{"train_examples": 90422, "image_size": 96, "crop_scale_min": 0.8, "horizontal_flip": false, "num_classes": 12, "activation": "swiglu", "parallel_block": false, "patch_size": [16, 16], "label_smoothing": 0.05, "init": "torch_default", "beta1": 0.9, "beta2": 0.999, "warmup_steps": 1200, "weight_decay": 0.05}
Rows from block 3 of a small image classifier, named by matrix and row number. Rows with one number belong to one neuron. Each number is 128 + 24 x the weight over its row's rms, rounded and kept within 0 to 255. All counts start at 0. Numbers have three digits each.
Before each neuron's rows are labels from the 100 images, of 14976, where the neuron reaches its largest size: "strongest on" is what is common among them. Only what is clearly more common there than usual is listed. The data: larger renderings of crowded toy scenes. In brackets: how many of the 100.
# gate: MLP gate (model.blocks.3.mlp.gate.weight, 768x192), inputs 0-191
# fc1: MLP up (model.blocks.3.mlp.fc1.weight, 768x192), inputs 0-191
# fc2: MLP down (model.blocks.3.mlp.fc2.weight, 192x768, transposed), outputs 0-191

strongest on: green object (61); its colour: green (26)
gate.629:152119101117119105103123142137114146157117151131089106123130157121126151119145116147136108102130133112145084102137140133111138166124141093158187144139126130131100134114121153067120116134176116081120143127100118175144108109102109113166096136125112130146089101158141132152095130163137202164086125153110132131124110089134099167127168139144194118144161128131148122114145097086118155154130155084102131143149113118117123103105091102169147144093125155164118176155094146107094155167113154121121132148073151115126121118136141122137111130096158120139133127177083147128112109146098138115
fc1.629:156150124120110106163125116122125135083137115127172139123147099140098161141110161131133092101152106157094135140135129104077107144133113146127161124158141148133127128096139157130074115086131125151124138105133118129111108105102124179167123146132135082118092135143095123140107112153139131150185144103131121093073141097117118132048120086138111109087189128162152110129109143135101146154145130145130122157167095120165115113133116120121146129120147093135133144125138133112102152097093159121142103152147165113116137090124168130130134078094152104106100091171075104118107103139116127102
fc2.629:140122103147140131104157106108125130143112134144120154116120174150155102169128082132140140142066118083152101147132158087105124139180180118153128095120146099120138106149113133116103160117139097094095133168148111164133119104156152120132122176136125157099140118088122142101182128128099074135150136118121125128129089132107150093155121120137166146123122159139123173125118143129122091107139076127091097094141112117127115124076120110127109121175100116091150113103163089147127107136126107122144143113159113106135122190125123099082140104131127121143150138131076134082143098118117090116

strongest on: its colour: white (29)
gate.417:118158087125139112130117112101144120171123114091149099144128125100149107108166114176127123120107112106166124129148110135110142092170147111141108167176104113116112089123106115097124132077148110104114095148116101153179137091100108105135126118119144187126128130090118084088082130148098127122150127151180096125084116150161158127110100129112162162103131076107127122119106113151167120121159138137124137121108115116111100074156132148129096130129133132145120118140135122108144134128122147144133107131141157148186126135113103093112137145107100122068153091122085093139126086107128184128
fc1.417:125115133113147154135135098096137139128084154136137107140124184171108114154113170106107115129086111144171118104103136119096114099155073120140108184099142151089106146131136142147146130121122126134137129116141131115155143157132170125134137133127151106114133131121118146142156134162157110113141144084119110114104113102123124099148124075108113076089100124169150097082112108093170107112114133137101121124109161163119094137122158150147154133142155113156127136106096175146147122198094144120091164131129160143153090156094111118143148097133099140155123139131119153146099146180135082092
fc2.417:111143144144113119141135117091139155162120069133103123155146104119134146115089142136169137100172101159128095112127117101150115150169144116135094083131120126149121111133135115116140121121129148126129150110109091089138152129150135112131144077119127163139120115117115133121069171102126146106133091141079101132138131146138143152109158098143119130130114124041123145174158158138108156117148130093137132145107090133109117107069110092153134149094125146156135136139144131147171153157132100123118128120084108089133162056157143132118167160128142099083106138115097113110148157113092160135

strongest on: teal object (57)
gate.531:155126122163121150139132116151097166132088196134131089156138101107119118116140097132126139132100093131150115121149111138113112167113056104100164144145125175151141130133083143139109151139100107100133124096123097099159134123153096134132120097143112092109108092137141119132088133149130140134145094091098127110085131125153079092150171108090145119115133145103110133136169129095115126124115161162060134161114126141121125138101101094125112131163132140133124132163134129137140116146118162154109105102115145142116123075106113101141122090159160122091104100171138139146103148121106074090
fc1.531:155114092139146122122049143092135133160147097176172139122163079126127093108116122133162158105131131166141121154117124102178146115107156155138147139162130136144119122120137153076094122115147111126128152107102118107107128087134152141158147091161122118157119139123157161164101112161111113165146119126131141111133121118161154145125132140112154113117146123144124133152104122090111156112161152089132138131159157139084128135067144126124148139087120136141122180119161142155141109180126146178132152092104131114128161119116140112168109158121124098127090141141160142176110121180167123136
fc2.531:134144150163123148140127152135133116069114136101115116108140190108114127137145132124100145157128150121099122147136139146149154141123142145102145056123132087149123132161101111141107123094183100171144151112114164128105101096096134118139079137132111111138160150085139135067137132142104137117097159144144141137103117140113106132183133135151171119117145146091111156131088138134145136148093173115111096090149119144127134155157097127100109148151116110173098150137164153143110143135169102149148119121118132148154131165175087093115085124104107152116149112098129090154153109085123108125

strongest on: teal object (61)
gate.345:138093119142131093113122126119172134131143122148107096130156097120138143134126157126126161091119106124109116156134134112135141129122119194134152099150108124125102111138145184096127153112069109169084104096150157132130131100148142134085164111108110126144120121128169164119107071114160119153120165101108109128113123109154142157121127161163136153147110093192089142094115148129066089130124126151128156099167141116180173144132096138161153147126113183094125156115105121102109156158130153157140120132147126117177117129154101140155144121103146156139098134154164148129131131127147132135
fc1.345:154102070153111128132131130147137099091107127100104151136110125061139168123127135156155135149156122096099143135142105190112147142108154155156129125170093176141146158118106142145143149109129154163153104127156126152128118117120157143140138160123153119140143133134190113127101133106107102127138109114148088125132111118137147169091157065125143134120116102138090133110115169135131145166143110143162091155138128131134148153124149116152104138129118100101147160119133155157146170153116165124132119141149097084142138165153144168168121123122119076155142149102121103176108141112180113175
fc2.345:092135134166185121129117105149089140159144098102103147105142150131132087147103106111161077112098138131175137122131167140139144115138114143110163132116123142127101156171148093161118177133160133116098124131150167144104160114100136121114118118163147119152135118113110198133109160152103142114082202101164154175129148166109138127163108092096125114146159142132151099160127097132143086163120140129114131117111149120126109108187112133135121181145146122133121109153131121126114097111119113088149139139144119177116129135107155121128101119126104127146160147115123101148146124104088129089

strongest on: its colour: white (29)
gate.423:130078127114137102115117119062167150115156079130125115135079126097097180132123136177054101118108124153106134121119127115127145126098097080130126160144110118122131144104121118128139147140146094133158174138147118122158175129160102127163142116116142145115121075098123077156154085149097117113108125095151106122150171143160142122159126145126088154112124097151102111112139136127152114126147108143126134144138137103070148080110148139136117138134135140142086144125100121130130116178141135180104112158131158147133144142142126122132139088156130114109165109153080122120102176143109111109
fc1.423:111124132110127116121135153176155151132122103111107154163160156110148128146104123120107107133073127081130148140163127169153142130087141159105126167130115104135136172160148127116168184143139122115101147122120118089119109092088142120134142127126110100113114119092143117164123101122142142127121138139151147154153112117170115134133082111130127141111123148081082165141102114150115144083153108072128169136163128136183091089128146146095133163154169173129123126111116120129117135115138137135095121135126095109120132128100093113118176104057146122134088127081108136107142164110130111088
fc2.423:133129160148183132149141089123129195167141108146159099130108121167133136103179096118134140149169129144128124129127123126137138105147101118080147122130119156148132116101120109159120146126116118114152135101109111155145115100136167156102172113151131091099110149148097152173084140122133140103150121114145125138166071100117160187147146125115135141101093094117103119142135121134065146189120126158108145137158148144171134122130128130110136126168120119154204130142124154112144148159144116126110129109121150145107098111116133116073103105150136100121182152090110131138136153155131143121

strongest on: green object (69); its colour: green (27)
gate.258:124141100117123102131177144097143110129138084112119135162173111165132116125162168109106151117148144128129093151162145113137095120073124163093111140138197159115159101148118158107128081119079140122121083147131168131118142159113150126133141125157096111093103143140132126107115144167106149166134112106109152133125100125111080077101125118147158105155103161130133133110101125138145163155124149130148181104149109171122112094093105154123114186161111114103128135123140140164125142135146115096125129125112104125130096141108081136125133077115113136145150125167170147121137130135104121176
fc1.258:113121134130099159161085114138139133142140153126143112158086118084125153115138153107166083116144129137111181117112122124150100147152103145075172126137136100124104138182090101164094154125131134129144166095165120171132087124162137169118154154119176142132192137116111126112113164091143129085113148146119090154115142120161105140113171100100143137094133138096105095132130150126153136138095146139109092138111130110123113130132085102149120087170146089150089117118134107110134132095111157134140141138149082135100129116139140146100121151119116066088128103137117105142119127103113114109
fc2.258:099118099140116132108175166158106123115145100121155124106139133116143169114089127152097114115099106126132157086118128100085136129118178159153089173120106140109118116118125099149144152132113123135136090106107125177110164073089110151135093111118079122116143117123144096156086130078134142085115072153143077140109075111113129121174106122134117074125163164148093117141138089105130136177138144114089110152108106111124129122120124132145153107162115121137129130180097097138092135155140116092090138145132134121118141124136146139122126116105128105115131169115121179116166122143111129124

strongest on: green object (68); its colour: green (35)
gate.4:132140134152137123118081138093156114120135123136127139156170137164139126122118130102135094127163135137087156110138165165142133148123099128188123130119109099144159148132185126143150115136154135161113092107102136127114143076109115142099142130114116114162100130121118156175108143126170123115106115145125076099136102150087109154157137123139181136153135202125085105105159117108134139137132079114128118110132205080121125135136128124188132164121155144118110147159122161144122127161144131129078144110086124115151132116109092128150127133114151087156121154126152157100122104174119137127
fc1.4:155088114125141125100138105103098146142066161116167149114145107067091117122151129177146153144104094142144084178122120106130130121147089106116173142157106145131098132157089149088094142133100136106120134114128099124145134157145155137112132125142140136132160151154142146084141131088145159123178155100155141173134146124147109109141131123127116090115142102146161142136092104156122124124124148140138157162139087162151108158070071114091117127150137135134106119095093126135142132110111141111142117137109146158105137113093168117142103087137089180136140098156125132162113151119142148133
fc2.4:139142144151128112081120161098155132105158102159064150121117164105130165147092115113142126075168122096173103141148151091158152174149100142103165139082135101140105138097169098120117162134143098100170172148155120148092117119104153110115163107143123112140096133134166115144149157165156129118079196112104155128111130128086126126084153134110128124082105102114157100152118120155128141107064139134135117120172133124142138133164117126137129140131135155146129131114122108145151123140124144113122131090109153152111117138130145133119122107093106073122118119124098130153112124127095123151

strongest on: teal object (73); its colour: teal (38)
gate.721:110138140111141086161135103101154099131134105068155122139143148134166115165143155173092148116115124128122128123147087114085132124090118096114107133102116125115131138058112095125172100121125121123112108177095087125147142108130165126142110133078146155112113132088146140105130088127105124115163100110145144127062115141153158095085086134117165122098121136132130132107132133156127138118172092138115132135123106162128116150150147161097145165115109123133159102105118151129132107152129164157086124126133167085123161145122140114136149128095100149156124062104138138176143108134145113113
fc1.721:121107108158137152162137126107138181109091122121112118115125116131165113107124128132131145114107146094110138106136124155138127123140150148137130140139151107131130133129151134101119105146152138130148119178142129146122163086148151169106110178102106120147194141128144098094150135100114151079157136148087162138161129099101137128115150153118113165099108145084168155099154134115097096159124146154182077137122097130126151188156125138153139125103133124103125115170108181137104165074158114058151133103120115137118116138136115131133154112152120085133162168100145115139142127110074124142
fc2.721:150126132132133110112115158112114128129119148175159124132118136090143144157161084112150103141118132141093149136062143135160138130133099116127122125161097079115089148168112113115132124090168158088169121168153202123146102114120130164099153118113149135120115152115163128125156114150126148135097114128157095125075137118143137123137140151124137186131177124139115125132123144134203089146147142086163147108117113116137111122186128130115103132139113131149151095101136133135078108116147115159160111125128097148142089143171136178136099143143133084111131116148151159142155113129118147151

strongest on: teal object (67); its colour: teal (27)
gate.307:119122129116124121136170178096142103112152147128121137114152118109104119148106106162150156126097117126145130128128164122079157136111153121118159157121152118129097177111135147133150130147086120157154140094104171121110106128121173130144201096136124095121172174158142163163119127134119133178145130149149139150111127114164177152106100150075144113114141138178110108103128146128127164115149125149156115141149138173139100116164112140133162107088081148127124145133118145100147106134137078125132135142100124062091131130118159132135125162155118172178097127152141139118125133170146131128
fc1.307:164157129130143126108142122105109181182122114111161148096154130131124142132160121152147135175095127095155129138177107128099101122147160157167142084144116132105152132140143101084133102111117147107163165137163108113150178113155115126140148117173104141153103139119134132171121159128104120153125088134155142143143149133122122099114089092149106144131139129133159094141137152130122132145130126161103116085121083118137103094129151141142149122067141140129167133118156139140107104123134095130117127163094093098101141129106136098086136107116142124112207133087118108115171162080161137147
fc2.307:122140133124128128131107150105103081124097133148125132139117105155123183079125118109131102136117109136127131120123165158144149141139130190115119137111124175118114127126113105142115134138117158093115128122124100102139128102141146137106122106142141102174120136103095161103121165121115109146150155154096148111050124108166104199112153108122125072146079152080110158123119065109104125153126167115151110124129128183125119140083100102140102153167131110131106127126105090136129155107184156095168130112142119137146106117139160161124129124140114133135131167153115154136117142094162098096

strongest on: green object (62)
gate.201:128120105124138115156116142147136167106144113130116171123142118112129140150103160185119144151102147144107156130159085103134131196130153096147128172129105118126091164142117138106150143106090130140124113125124138077141134153111145124113096088117160146157097111121132134110147127157180133144062106122132069114111168140074163134093117102130114128126122165139148143113131138113138151161159106135131143122113119127099123134124154131190141152137156139146140167131143117100159123179140150134181134147118120144145105121135102177182126168138156173142104145164150151110115123086111125104
fc1.201:110114139105122156141128141110114114129092163094115160138106142160109183146116181121160119079154119102131116127098111113109111083100135125111125130140145147121116074157149155143139113159128103117103096123126131142112126090117124145137137133101099117115171148180131124144129102124113137099120113140120110116124124111103151126122122135093072118131059156137108169116169139134144139151119121098130104081154141134140084138122134078093129148141110122129137066090120172150123120128134138104113133137095118143115118061143075110147131142084119144115130177167135080146140168091133117083
fc2.201:107098099168133113081167071144120098172119135157106123105151156151132132108163129140131111120185101192184077144095122185125082116166082134170147121161107148117088122103139173121139131158122142096143094139155163165168123147098152135092140159144121125106133159127125139149144131096148118108113126127108093117167143138106135192137109137114124146148141120150162121142138104164140127138126128116132138119121110106128135102139122110127100167084123116110133119146073135129144123127125153132140117156146144128127083105111115147151112127187111136112138116163123117115134121110131153094